config.yaml
arch: "vit"
model: "image classifier"
dataset: "drawings of small networks of dots and links"
train_examples: 48750
image_size: 48
crop_scale_min: 1
horizontal_flip: true
translate: 0.12
targets: ["dot colour"]
num_classes: 12
norm: "rmsnorm"
norm_position: "sandwich"
activation: "relu"
mlp_ratio: 6
head_dim: 64
fused_qkv: true
bias: "all"
qk_norm: false
layer_scale_init: 0.1
parallel_block: false
inner_norm: false
patch_size: [4, 4]
conv_stem: false
layers: 10
width: 192
positions: "learned"
pooling: "class_token"
label_smoothing: 0.05
loss: "binary_cross_entropy"
init: "torch_default"
optimizer: "soap"
beta2: 0.99
lr: 0.003
beta1: 0.9
shampoo_beta: 0.99
eps: 1e-08
precondition_frequency: 16
max_precond_dim: 1024
one_sided: false
adamw_lr_other_params: 0.0018
grad_clip: 3.0
l1_shrink: 0.003
steps: 12500
batch_size: 64
epochs: 16.4
lr_schedule: "linear"
final_lr_fraction: 0
warmup_steps: 2500
weight_decay: 0.1
adamw_weight_decay_other_params: 0.01
Rows from block 3, named by matrix and row number. Rows with one number belong to one attention dimension. Each number is 128 + 32 x the weight over its row's rms, rounded and kept within 0 to 255. All counts start at 0. Numbers have three digits each. After the name is the row's rms in percent of the matrix's.
# v: attention query, key and value (stacked) (model.blocks.3.attn.qkv.weight, 576x192, the v third), inputs 0-63
# proj: attention output (model.blocks.3.attn.proj.weight, 192x192, transposed), outputs 0-63
v.34 106:136155144144066161117075106119135070129134035144134128157127095107200130147058118131117150102129180143142129117071120133135140194165190196130129123129094137157152117141148156109140180169140150
proj.34 092:079136215140153122085120142108182075081101127187141098181136139166160119144128130155124136121165127147142051101103149110130066112149128163137119087121105165095142158113125116124201142190122154
v.35 111:119167145119126077116113109109153094150122119076069085119105152129166163199128135125128116107118150121127137153128123054131122125093115128128112184188133158128128072099141145169090129097132130
proj.35 105:101112086107135125114124168135131157117097121124103181141124109131153143154172132140130104117102128150105098120135151113103213133122124117157137105079128108168127059165168168167130105125207146
v.36 110:127109124128139108122106110100111033155246106160150103125163120098070115137114086158129107179131103128156134162075110138147158064166224093128088088164157133119047112116040105096128129125098141
proj.36 102:136203131138137157141152118169119043149120145133105150098154124121048138102181130128123189118116179124114148133136082116160117130128156081048172133128103202093128126147130127120119106143122051
v.37 120:071138124114106169126165135120187201139121124088090131138156153129114145207124077098161154143131122081122134142123101116153129155133176138106136169126054183152156099149089083126106092049147162
proj.37 139:226144067126141149083164136126140118106070130164112129127127138140072072148156119110068138140096176096122114157143121082158133170128119127175118175158081122105114086121154151137111122123090166
v.38 117:129166118089138122113133135133156116125093155105121128152134135086138128185128118124166226113157159117124140203148100101109135171051128128132092136139102212128207080127173177168125127123101235
proj.38 148:134128075214153135054125117111127114119134096120108142132121112096162090131116112080089093154082129130156098128155148135166134138146105131192100154122121093128118130081134113127154066121105138
v.39 088:098198156126121035170110094133129119108126116097076130165173108115134127128188136125113123128152097100115075178175110131121112101146155049130132127182147184050104148096107063130175167151125125
proj.39 092:123134035140141140111134133104128162114153150140108196144120114128018128154123103142127055133059125142129177117105121122133200116111106081193084118068122130127123129110091159090065129128221057
v.40 098:104108153102119126115237182156120127134116133144156147164174190157070128121127168075143107200154118073135136129086160142115149127127182129128131128100090124157163137106107124127106134126121141
proj.40 101:123118064195140127109116056150147093088171116147148156119133137114132114128128130107093157105137124165145152158117132087145159135140090069139122124079151142147128142131079072133134097157059248
v.41 094:128110175068147094070124126093128108128139122129143174122087112077192143173122112159108079137150126125160139112150154118147115136074124126148148122147140108133159089100190165138118147143214128
proj.41 095:069101093145142084078081079128159100119099137134132125126172117109175100125058128122239111113138169106091085130154115122248152130128172130089100112102137164129147074146149156111255119141130119
v.42 087:122099110099110140167128134121185138160187096102185128145079160119098121134174130128127132143122108125077130101137145126171144150118124080126148161074153118128113122110082136148116093104127069
proj.42 099:131125151101099128149100095129122100084165130111150160134187126096126129153164086181118152167170106148121112140147098149140109111127128155072141170153178134085109129177112108138139149123071061
v.43 084:136069128114124108181141128151126133132189157164117127152127146179147146082152172133089071047124152115118118103151066145095129108131084125086156198205177161130161134108118146139152128130115130
proj.43 087:074083128120126170129153168162089194134079129088094129088069064164102177145090148110092107148131108117139147135123113157080190109077097083149134123131121117103126159146140124198099114141100141
v.44 112:141124094057133129142147106153140156132139198081109127053096113115098105148122134110113124104117098160141111080069075162117103133111149115134116169129133128120160107119089098128151112113133122
proj.44 104:153101102106099107148156104117181135133133140128146184119127157131100116131138145130136135114115129180180166125126128123088129112210128095143133127087129110155132128135085141107143137106162144
v.45 126:052125132132130082132143111077133080209124091136123105113171154127111116119086174133092082131102182067113099129099100110103080151128070042106158107091144166087064154109162089119118087144132112
proj.45 129:114142147107161149120116125119082146154134152130134129124169111151141205118126125131137173110130108159139171107079145108118136122137160148144178142085134080110136100199101172090144129131142154
v.46 110:144123115107148050116167103099130137128105175152099136188077141172096104102121172129111123104133140093097130149192040125128114131140137100150168124126145137082130090110140119144137110153138078
proj.46 103:123116138128121121137126142088128184099132108033151166161189118148089143120134117117137101125081128178136093070182129172116113114120115144182145170129151124081134141076140255082111179133176102
v.47 096:125165111142113142173132169093111117152172028131091135139178138100120069143101166129122118080135150152066114168085052124148104108166092097124107128170150103181079141128111090073151189153166127
proj.47 089:139135136147143135171126128126205147136136184131159089112137067109003132128128144150082172112124140118140148090069104119123156117115152123126137095111141084100124216109168137154132174165134141
v.48 129:111145105073125104136119076142161166128141163123135128219125120121120210183160040118150068109160144091124176101092177118121131137093153144108176123195079186086236128101128163138118103127144137
proj.48 118:093154115100124110085129126164127106139122104177133166116124057132153118139103158125128108152124099124139107159126145130114190125113146101169013091135128083131142098171136084156128121118147123
v.49 091:144128143117106135161082106091196199180115131098150139140131130127141129138149051128117083139130168147202114096143118124129043153124115123117179116184085126112173101127121135176128144115160141
proj.49 088:155129148160105106100113110155127070143100100136151130149109128116173186105136156174189128155196109128150135103110147127107074115157170128133183118166132115214139125190133097155123125129122054
v.50 108:133111108138130114173118118119115138163145127147161117115053120152068121098187124165122120120125139107129114188098094131179139110119140109101128100120189154114127134126096120157098068078158121
proj.50 105:113142104084177166140170123133165135155061132108148137098165128127062116120108122166122101138107178174172091146148124132157130131112129112104153114250126134121120122094169128153033113140128115
v.51 108:090162101112116099143151134122114086156121131095086110113152153120080131137117211125156144167142133078092132124154093122134129102123072126130103119102130134187116166155127130128150130148126116
proj.51 115:145121061114156094127138134132128190073110107106157134124118106128134125140154126123120166131114136147116139139156129149149188162077099081141060137045136059130151123135139127125098081105173168
v.52 096:147120139158138086123171131128119171099125134099157136092173124129058124154118153125122162128135186084100129118110152107120150120149163136149074131024143124151096170127144095138117099081123083
proj.52 111:208128132121104130133154161128163163161116105126184148139109170131093113149123144057129148129132160165102136132096112096129123142122147134107180067128142190085120148141172211116159125150062131
v.53 084:160103118126117129105077160137087194143129125163093115179088084175126132111112168156124066023136150142100136150164105106124135133137157096126141132143143148052156145031111040153084223125154103
proj.53 094:125108119085128097113131132134135189134131124130124153142060132118126185155130185133113127120110167095102119137138094150115063066082145131175179085146132097098134224216093199117103165170169197
v.54 102:199107134137150165101106081095120165114135181118148087170049128083120173128182071095156076138204131154128135114116153167131065128155159152156142127178122096198138099176142127136049108085159114
proj.54 118:114117178086118117126159164170113051139096129217161110124115142145162125152121187117161128135191135091131139178104086102142101126128192137102137168142143167141158128127143143127175101162077052
v.55 105:073145071115134128086140150059116132130137102099182120062085169128159106112100158094132061087115143169121148117161085146154131125113119116138133070098121095174098118110090088126135113098137138
proj.55 099:144073065119128123159135141126145185118106161132088154117115117183150117127102135165149180103138157125101116132118118154138203143156119115173091128153136102061133083103130134123101145129103145
v.56 094:116133119128118119141140090153117052072127151085133135066156035121163124127150117140145089092125116210105118129127132126185095105201149098131097106039125111073125108114169180108187149088024096
proj.56 093:119133110184136141202122125124137191123086106178181138157115179125143135121137111101129123186077113123128076141130128128138164130125101155112151171145088144162110144120132124129109142097129059
v.57 110:127152083141152138088129126180133206116081137173171140128128113129122122178169096084148119093134085034170173124140121143139127130097100135113154183196123166187147119153105162138144067086206174
proj.57 102:127119090144123094121123128138122096127145058137154132160083104136217116129117081126108131166085175089136123129128131094145147173105056141170101076049119077129138120148092078113158097128089120
v.58 099:086120127127155102103162145080070140101128113110145128157139127166158074170063172132132146196131124160107135117102120144124155166146134162114110104102119118117084128129167109128224130160037123
proj.58 103:118139135154156096126053121110151147138175089110098137124149132122105163128129115136137123127137159083103135134103146074094130090148145137136110095136110153051132144132118157134112115147142183
v.59 090:147127125128098144129110132157160160129145143109122129157114178139077189105129182115176098239148057148123146132129121136097149129149185111135149148098120117131097074189149140128134138121151144
proj.59 106:161133142151133112138156121122141089130131113122125104128148177115134125120064103083123171142096156189100197148086130073172075128130122132104124204164123108186142119162109109186131124139093141
v.60 083:151162142143121083129163152115142111100211092132174119200104102135081121077142142125101130112093098149127100119168115096125110154152125136168140080104206149161147192121136133130147129095073089
proj.60 099:128122082146102169128141138135132186130158108147165107104109086082142181076142078113137096138115132113127093128096124183127069128128129065040151168147121142117122166102126108116131127123160071
v.61 109:136129127088130127158142090157153081150181135074152158144076149121137114174163113076167183151170092124131134154193136086153153167105109127131117044140133131144113121137086102094130132165183194
proj.61 103:147127147148124136068120128124142077157141097138129104128102135104164119095141108177130200170053106106115122133117169096082045109128143107115147214113154162106153121122118090131146177121212114
v.62 131:117148128088133103108112098148126115059121162139100169130096118131164182196111159115145125164188103173135174172118158087155130143098181133135136142147130183137227102119116162141126153118109188
proj.62 115:132179071165074110086138139121150099077121128173106140120173167128175088142158143130091160117086102118115131153087139146156101158185132126125082179203096089129085120123137065141166098136126138
v.63 106:137128120094175151152153157083079104160125121136119103221077125184133140119147138138077127127123103142137177170120089143136184111074103095062127144135146102142155101077133159081149110177107091
proj.63 105:059144084141130157122118118124137142136158119047143197116137116156160128124094059083128127121137162163127127121129134136125149185107103170120088174174128193093085099137118112142132119138160130
v.64 087:127128133132187118125179176133152184119155130135138098128169207120123122141120180105089127126119141075128128135169163130116114079100212130145147105192131135098071168126188089116080136137117183
proj.64 099:242082120129078129144122088138125093089158123089075170130132128096099105099142128162124111135090127110138120139141117138128141142113129113209129140121092175126157148139148128133104140102079135
v.65 069:129176089126142133125075200132116152129107101192134126153127116124129106195106156117117069132131146152128066131118127126121077128152107131111141232049125101083098148134098132082118161127129175
proj.65 085:119064090137112098100125159142094196129118127104086123140087155130131121147104118149070145127104128140135120141189132117131104109193116163123140056131081058217115116123114060116076132124089020
v.66 078:126145142108116126089108128050121121128171110174165123114187181142139178054142139114102157148116107159094092166121128102087124111120121159134053144143102147136021139104134160178137108132127116
proj.66 093:096167125136187190182137111113118142139164163122145170100123136134144155134152087161159228107169127165081128132125131192105199146142149173191109158140145128139097104130131162078104139126129095
v.67 061:153117133154085063128176184172136165120139184134128109100091152127131127120139156184165116162106099153173176124158169094049118091089144125123165078113175128129163112058144190103130134059132176
proj.67 072:161095125133151125193106163088130157133119104143019176099121118148100130144124140120105117129153153121146125127136083145142089171087088128147115111147135116104130156144132101124121138102100133
v.68 069:128152166137147134145141152166130174189143154028107162105158129114115103143180128167115170123151114130136145129113135125110175117137172131133116128107119155167165126158107132145081113202125081
proj.68 077:128112127122168139132188121180141175113139108133098163107125141133042143188142122127119107083044072133152208131126133125113137129047121129125113138160173163115128130123126127128125124128152147
v.69 088:128130151166129105119132134169138152138133133126148126136095093114110142138132184132117075050127110192166161063200134096153099128124131126169115121088085174036113146124160136090155150136167145
proj.69 101:116113140131130041076185145121144210135134112173095145105113126151113139117123105169123127148151168139129124177138113112127175109155097079127135120107073099255114135130089094101191134136139115
v.70 102:118137127149086133128110129116130138149080088116194157165134114092142115181099132128124124105128177152117108047141229102152127164125110178143115133086101145130083139160128171131196161082153156
proj.70 101:135106136084149110131142185146090241165160123125104111096074129165114135171113150129109114133138149126124127127171119223122142072117101182152112127147125146126145115128118151127130143116114074
v.71 086:120131127188148092104167171150121107146143230100132207157087156129127136130082121139119137097133125126123166104172143122165128129103128113117128121080124131128138187125121140102122133141156100
proj.71 094:217114153120123106082136124157129130109172094190120143133124113130128140169127155118097094140190094059166137110129160104119122083100138121153059102174138164126107173095129144124156148167135132
v.72 089:182118128105145077126127152205139128142128148095077158092136146124168117162172102146140123153111161184109151132142113108064145127090109120118146123104171132167041132097058160117103124178134115
proj.72 096:131134038197128121130126127107125135126081119138095054160169109128059134129097160133131093126104109129161118134127128107131118158118115127123137098185118123117082129130141019155131109152176132
v.73 093:147136075132127142092145138152115145124067127202113160102158119162124173138119125108125119117108120096133135079129096201152098124142064097138153142126189123168148083162065149153127114054116140
proj.73 082:057118111135135119135060131136131115145132125097178146127126125137113051140144161140088164136112132136153142145128129153103051149091138136057140113081108104100109178135154179109141133120102112
v.74 068:150128078070165127116098146136114146158127206189106076120122121103128130116130155115116104098087129114152131111109078090119141131181097102121154140174129149143112126129095127105132131130145131
proj.74 074:150147153128113157130082145151108063146054112145125118113139135119125106131115118110136150111113129152192120158167146137134123132135111122120217106144169120096120124138043131118110104128114111
v.75 079:114120122147167139133123132075130183099126088109196149062134070108135133078108106113123069143109060176145127162134091142130130134135078128136155104188178119151074140134108124124129125130148081
proj.75 089:112145152080146101230128047092126030122128137146118210128125130101183122131142115106230218136165124098097134126069128121154131138143115139120119088109145137095138157119147157125089135128192117
v.76 069:103141151119183142163112068122096145181106123140099135128208115076139126099134120171125070141081132138136124080140132162057156097164145123102124135105154111134152130128182181087155119117149139
proj.76 075:062129076131151110182139137128141208097127129049094106163114129141136201152111074145130162121140132136130085142148111121121128094087057121125155163138157092136108133138119074116109102105145088
v.77 089:133118110110173141170130138135126193136126123127096135147165044118163147130161123167141140178131091191121202113112129128120123136146110107140092146152140109152118129127072110189100147121132128
proj.77 092:123123119076131126142165103137115076089202092077157202159125087092166101134103121071043148135109117087130108099128138204134129133074169136149128145077128123073146130143128108127127117136053086
v.78 071:133116111075113069154080114128111126099119127127069131084162085162102122111132129114169179140099104115153101121153147127059082079195126120149119093175147099147132103133090173124133063131128119
proj.78 076:116151137081129094120130191130170064135112114126155132127123131129118128120165107127180196073103139164183121184155096051135176128166135079036128135101109141098124132127127164135142133088122149
v.79 077:102166152129184065098167149153119127043138092114144128136158124134112174123139113149132102141123121124108126124178157135114160146150124122127114168120113099148133157153130149132124122173149116
proj.79 091:107150189104138192113135149129088122142103110115143104090130131123148133128131153116126095146091123095133124094142140144132167123099122127120116129146110144250135098117121117123078113122120117
v.80 068:125147145095143169187126141127130116092153099121073077120051140124118095138112151179132210157094163149090132125093132119128150096117160132108148107230099122177128072100054201167169121109113145
proj.80 077:126155030136095102080107137137070074125104125101121194098216107135124162123140128149113151121143159116125140135106078087116128136068151110079134172139148142127112099190103121131066136155138107
v.81 071:128093159129103099127129135163154152109132132054136083210034203093192096147100125134125122149123150143166134109138130099103139125088120128088146113164114134128089202126200113087144101137159132
proj.81 081:217100107144103128094105143116156131122097070155147158077137120201180161122110127089097130132129134077150116112105122136111195143154062120113120088083120130139138135113150076168150130123128171
v.82 087:106126108123184146151122130121126096131130133082099114149094063133114087170059111174132177169133147171102161148099122107099154118131141105148098140095199095099088137126078087132097133133145084
proj.82 077:155087134122118126189091125126111062112141131124158166121147151118106143127157131112127134070118088090126135073142108125145125123095116093130148148183170112074135187122127140109111130102134070
v.83 075:162127068077135070101125092113088171134152115129203145147118114167122137129094121226145134140098128060180070079129150153160149105118126114071074193082132138112181110148102176136142099118113097
proj.83 086:111146113212169124105122132110173161122171094074116129122124158104124144133139103056133217128124144165113109164129158164122106131049131137076182126135103150082130090081118135136133101092110160
v.84 078:113137117141168129100084166114067198149108154141125106102218106120148180150158185128086097188112173132155134098134118134128131149114109068177067119197127139151008126133117087145120111048122119
proj.84 091:171086130168154079097106125137176146103148128097151098196078132149080122090094127146115095128099101113156099099130126083109164189143102151141131098118142086136123176163138069129114153122155117
v.85 079:139195144137101104162168152088154128122143116166129192118117120129064109148130117111125114082122115122178079068164152137107091138079155153148100125115141133131122095121144180128156056074127134
proj.85 071:128136147146088126130152124131138233090160105113135078162129084156147147147135077120099131126129137139071125081120146096146093107122145096062038107137127110132120122123130121128129138141133114
v.86 078:099127106163195150129129128165135156123152111198093105163124093119126166138134093117127146122122084127100088125146095109125132098182093134060197152170172137156216111135062167132080135097135049
proj.86 086:123157126125133116128134097159101028128123130101163105099155144128177106131121108090124171122116165054125141119149193124134133127131108147096108170141225124146133132130120108125116125116169099
v.87 082:111165124153143196112147109197138103137158114075163107124125110107109119165107106113146167106111089143116114103136118127135185095127166126128168063175063141096124131130204222133083197157051096
proj.87 085:160133162096126133178127147120133123152087128143114112127124127145110085144120156090188093147097148143137125152127132074109162124129073130060114142131082144136132106014111081107184118153187090
v.88 074:119163109139101096004128112074078076155127134063138085106099099129128125081127136088122120155086109171052134085191125133129139124126169144159118142143134196128136186121116180111188081078154186
proj.88 083:112135122126168131140139099123139204098150112183056127125117125126141150141102148051124103118138114155178043125115111123110156115101131132084096149149171118110099090081111135173132118083071139
v.89 071:137129115105127152126124056072125123107131127206122150090117153125180138152193070179154132096108162156107084128116080126111168129135073114122148137171131058144123115113053129138180126109109073
proj.89 068:083146096114160227177105122128105113130152162131131060145098115129132099139193100132129156137137130142130120127109130115149092135135137139101076150132146117078122169104088135129129124132160147
v.90 071:105105164131093160164128127141083187124085123101118134123092072100160166126164118100123124139165142198087096240079134147139129158196124132127146183162163120134108073155032048127110148129112111
proj.90 080:112102153121129137203129107136101139181092113116116152149111133118110039147116137159140139128153134126122138161141119142118131126127158125134208127144174185163161151171122085153078134084152056
v.91 068:114137173143128148124157141197126184133133181181133147117193111071196111101107135181095129139109127111135146151141105136128112178108163125138210127151154128132136179131143100110084093170152094
proj.91 079:135094126095125132145105103131148144131058120133125102131167118183148129110134118129138108125150099096113120133127126131130148128163118121116128131120106130180128123135033115121146138174130126
v.92 074:100122110139135133151110057126135088046145138210117123146108102113162128139134148125132141135126142007124085099065080176122083182132147144120092109131144178093179084165124072136131086078157107
proj.92 068:119139133072102155093087112143151092133141141092128130129123154141174119105100082124119150145129132126117111050128114063159131097127139175098164136190130054112143127138146124104137132168117095
v.93 090:122151119128107126117126182114083116097126110116071168179107084098130146166133117169134147107144131127130113093124083128130074101192113148131126128047205133135188113107032101113115121124128082
proj.93 092:154157120142124109128078151136134089099150173104148087129103128170099116121086112068015104159113167141125102117145134102139110135119163116119105138122147117108149144157115141154111159126115113
v.94 067:166125112095085088139127125074130157149136066134114137148132182124100091114129056122108129133121103143133128132150085124127143090177126128112137077097184146215150128098052147130119149164118154
proj.94 068:108125132119136103122121056123143108123128119135107122109123106138088126116111178156106126133092136106066198146152151133112124131119122131140131091093128127070145137116131118109131163136135084
v.95 070:118139187175152104128123155113120130105177150056117170107139156133116156137153204112124134192129093139165139140074161216160173141087144135139072116132127122152149126114163178131065068112105129
proj.95 080:091115075131137200177158117141139111116137083113130138107095117131159139122083110098129100128141191085097114174155135105085128130128060119124127144100142120123118131132108130156130123100197144
v.96 071:126147149120189141114125111155140136133140128042099124131062082130141134135110133102098163105137100153128207181128047138121126127126149120102115044126167089093136070108180118120060072115132131
proj.96 083:112139111122133071127175170061128066125136133105128126108129127128138137168170099114075132095162153106128058035187172085140152096108123114195136129135147162117103098131141115139132177162202090
v.97 065:086145142125167128114107173114116134142103198132138132131126124115220201203121141135078145099151146113128129129093133084099119118099226101119140109110125130125124160165184109091162134206088083
proj.97 074:138109114099113025177133117136107133133143136122116166134122121133150137144139107144125170128129127090121129153144122255147126130190126149165094123134081162223127132130139083119149135143164074
v.98 087:139123117139130154128082125168127169131094147127117181083091050135129162139138120132133129131098095130113165111078058144121134157132144096127134073147122128170181034118107104093118101088118131
proj.98 103:119145117142137093135178102099136105145124122085096099127152169126147072168145120126127158104155117111135121193127159112155089139145147109129102082073147204055130128137111107139144065142161155
v.99 077:128127132148153153185139135150090133145123128149109117222112184120151115155151110132119140132206106140175134157104134133069123131136131115138128131133174105148130133160162119154088126134114152
proj.99 096:163126119134081090063108149132110109105132112107149179138145123203155078173116117161064098128115130059127141117140131108173101129136121082135140112143135080118138205168124119139137141139179015
v.100 060:137126114087165106106206073137169074134110131081042100181118115092120129156165106168158116137124032171103141176094129117139156193123105117107125067038130109123131125128132159133105130127111025
proj.100 065:172129085145129180157117110138084120130114093160202094112125141122151072145120078153082128142134130119111092096173156138134129115143192128112131140241134107074127156093168139123129127139188130
v.101 076:163082075079131064124125102162149151121088127108117133128101113149159132118150159106122130126124124061117191041148070103093117153131077125167080066082115146143186114134095118123166074036104128
proj.101 078:128142137182104120093106122126093166133118086124123154154118180117154134099127109139142121127097130149115062121143157172142110143117125129140126109160109097103134127136142057127208156103080139
v.102 089:123123074116138088099100163132132129130094126073127143169128137162126104073136063119126120148104133131124190144153076151106113128158101129115128129026147103154049113106075136157127129069131165
proj.102 084:155108136175153065226117127120157088110107130168138131161130089123127117150118156143114204097119141103126086184129145123121098149120118126150120159115099099138128154107164114145128124119115168
v.103 069:141130156102098141162114176149120122183132139112122163185174185122129147141157160141128123128121128073128143168151193128127158084125176128128132166130129112171174113166146140128149114207110155
proj.103 075:080167109126138136094148168125127157171129106129131167111129175142114210125121138183185219119128129130127160177152154110133119131116127086156115078067129097135083162126113109098108115146146028
v.104 105:126189126136057137066124112140075255088091111127136180135104114119188143165136120105104141104135165112103108086180128134154073057162086157160109142075162147136167148122125118101130128125159190
proj.104 104:147084105106143102116124134140147166148119158127085136115080109101039109116051138135137098130145144141129124162129122177110072177086141147124173106010103124133140126113151129151100129111060089
v.105 066:183146116156126139149147178127129124100128127164154129116127147101136111134061147101130133156097100097151128102121122139116127130127042102153143183130157110128098138125073047104104131131144104
proj.105 081:153102108149111179085070160145131089128128129118163099120175085149091069120200069115105087127112181139081128149155104044103170134116031127043160159089062127127119192127142119072125090123134120
v.106 081:134117093092062128157088100156131063121155141075093137141106095133125107131132113061134183124139163115062062145089105131203133132086158109155140096197138115139184111121104129141151098163117096
proj.106 093:112198128115136170114146115129149099110191123166102066130137100112091135130129125106135115143111129109126122102147134127128092148049132105114141127151157121040114054082126199146128116148156168
v.107 073:114136119119106118121060174118176165210135112103082099070118129107118137123127099117132155170158141220134147152194098101150175107123102160120127128173104142157069173091127109199120128114146146
proj.107 080:079149119133149153216108127115122131081107140098104123107191207133184190128087127142128178133129086109188086153095132226120059149093113117165146027141137135164128126125125125132117111108152110
v.108 081:082118124122175113069118118148091145106136148143136129071112090130139148127122060112147154155162092120090134125117074144142124130067133101100135142181118123125120128135033089130088195124112084
proj.108 090:162131104198144086131124125116100060171148148125191037136166115091118112121124145106159071156143129124119100159169166165137132152094130127140142110059114115013134109160131126176146091127129188
v.109 068:137131129148244198084089153122128101144110105119079119042070106128160153130128205129157107125144132217110159144112129103090127122093150144101153222093107150122170081116134138134117159123170125
proj.109 089:102182133094135206158185141184131102101157168062157164135172120125194153175075136128093086127107123139167111082120090126134044142144128124144098118178133164094179101100131131123131125125099141
v.110 069:085116129109097151165137105143134160177102081212114154129131095134126168121161110133122137096111103042106120134094164147141109166167147149129204126166124174128185089192140162106118157157114143
proj.110 077:091132150098182108089137115087153146162061126204132153125162137121147125135132145161147171096109178137126129153133130140128136125148125126082168082109121174146091071086125131093121080158123075
v.111 083:113116159073180118116223152151119128101128106134136074233155108100135126061111169128115112126137079111119126145133134126097151128128178096108151100132127119128101125130149102105156123133123141
proj.111 080:146123063140128134146114142105114133190102122088126122127153122150089110124146124166162123073149141110132167131138129091111098138109139131064066137246142117134116098091129204134147069142151068
v.112 071:128110127116134133084054116177075106200160084135085095128172111127133158097128225128139127151163149115107117148083161119151167144043112157101103167135075114130172155142112152163158146117127150
proj.112 076:149176149077088153149116045129108110080173115092132132131129132153172103142128112105133129112111123163127135075096108137120105175115113137187115174128142141129141115143128111116147160103124198
v.113 079:139130134171121160128156141131122098138122140123140128156103128127116105132047130144104156117143237135136095093229183141105131068141174130108177155114078139120164167092137179108119057140127150
proj.113 088:156115056136104153071139139127100215120090131143037150112082150148121142100122112121147203175133140137113132133128121148099111122123059152063126205239116124155079135127128145119126131120123085
v.114 076:195124110148048138135170141103136155127136121198212155222184199123143130115166125128114119085120155111143121129115150136100140110116127130131125145089074130168104134118112154139188142133118146
proj.114 091:121070092060128137127133192138142171162136124138076101127096131145077128122151134223087157126091120082137136108039116149106130054153122141221125181124125198130134116115087163139101223116122143
v.115 070:133121118128159129086156119160126167209050128167127131100102130090096143093082162175108114119101124133166145146167123111128142134170106102132127131110148147118126116147086116122084161128130066
proj.115 092:116118110197150111125101056101219138122138126111129130134133122074127115125095101148197118115121128121118116150134195123159125125132119120139125153089153106114156161124137067117137080125126204
v.116 071:128144119136136131075184163170166127115170141255121170133118178141127117136061080092118114193147128121117117093128168123128112105175106130161166128138086106084120142141097137098078112205165091
proj.116 072:126135142121139128178102117123139157114156137164172048114125144123146114127049154145109057128191131187180154119125166120126233126156120168169120086169138200129171193133153122132112129150153111
v.117 091:117128128108137120093130181095114171134203141117125081118069180039130136119127152200145158148160126193161138118152197092129156117096182151142180137118088167031104161132184131142064190132148134
proj.117 098:160059131140079180144082138128116177114135059135149147136128144131173116133128114125103132138110133104111136108232106155147147144079066101130084124119119181217138139128096143153128132101111161
v.118 088:133136124127119128128102100066118073128179121134084177122128065121113196185151099101133139133147102027091142138155167164153100129164126126131160151098143077190118099169072101119160080125146137
proj.118 083:105100083129143109003125102140181144121120135168199128124142137103129137132145107137122149136089154219108170102147122132145116135084125096181182164042111134089134115113120173120116113138050087
v.119 085:131128121115109134131131119141138126141189136159096090109140153131092099114132235108104124163081128054147133135129142148152138184071128125192155096162133093193062123097128147179136066089138160
proj.119 098:159137124139120149063066095075180160113151114193194126140134125132134161130119079101108111122086130149134136057168159119123142126186091139187126202136144146126144118058124170117130127132147081
v.120 089:162171120140085108187175162047119110136122169159141250116137188127130159137083141142125146127133127091184154108148171130117139111094177068161142137094156114136079147178101164155121092098105114
proj.120 097:129084065150137127042136111174115183102185089117126136139119110107137127178109127128104133146127117172138135137161119140157123170064127128082139138138117111097121139076109115138095133123052140
v.121 078:095083133124098130146140099183164127148140125144089099127089153093082092173017106174131172120109099108093155111140160132126174129150133142156143086155180119115097132134132096124119177156170210
proj.121 078:130102119138161101148111154151120110136117124107107077132118140118063118132128192166143175128190089117143136104103112097148091147114172091146141124123140107084126173115155110125112105129150160
v.122 077:135145166122166172139119224127119142127171128137116104111104151125118123123109155146032140103123148163127083119144134126108161108043165164143121160148110145153097134132172128128138125246131100
proj.122 083:131111093105035113077111127144141168128145087131114186120151054124180130127127086126131104148156135111115108116122125156130183097180099112107074128159151151255133134154079172126127108127178176
v.123 095:121094164122163116101150147140124208191142131164214118194222172121116092076112183175117102148106107164171142086144191128125130103098140110119119131126129132096154111107175067138108089137130160
proj.123 106:112125117174122142112129151077134130178126097141083151119115127133118130099100135117138136099086128102105134113173122133162143088131059173176134144159115192141110129134144135139145145111076130
v.124 080:121189133132076080094204106171144089124120131149114134141176155138102112132130072046126132107139095163145134171121119143127105135185156173112118120079158085133164087146108126105153135169138120
proj.124 105:082197128199122085136139137129116119128134177117122110121038120130110146137138143113210101133135133182114154175105133089147189129172161093165128040149189091132131126114119125123136176159148083
v.125 065:129134107118121084056101130123122103134169122106174109120164153136120146153140121047141083156133167137127062153114128164143152129147106132090148133104102085141226114124165125118160129181083187
proj.125 073:138132115134121120136208116106121112211155131106122083163149097108146038097083176128126089132125103137121124137114044151079080149126128139074091124136158127139141120151129142130108174067121129
v.126 073:115125157155121147135134116149140126152172129152140141131117126117129124187136181222115162126136103105125130114179171099164118146108126173125132120127137139083123168125215149100080114187127185
proj.126 103:123125131108127131172133129118147147151137132119152134134131133151200134148137116139092122127133181139125115115129139158128140148158128132177167158054075134165137100124135118065111117094164077
v.127 094:106130140148119127152135120145112103069159141164207172133189125181129145117164170110129101129127150000110114133115140138125085183128141134099118168125080154134214110138200121204152079126146063
proj.127 101:142129151098143120080143170139136146209094134185131086128102163122168171078169090151205119119126131190089138170130119123129183128134128145113156105091124126148105070138103169119134152130108147
v.128 101:094063130108183117101138133114124146184125138129162091124076104172112082122162126105163116175085076093128127112148128101190089117114106099111155062120130145162108132146121146113032128125106109
proj.128 086:131132151152130119140093094118145079073111129118176122133115171135128109105057096152179119143122114142095141173082131130124059147197125156162137139102192065163203127089131103142111140109093150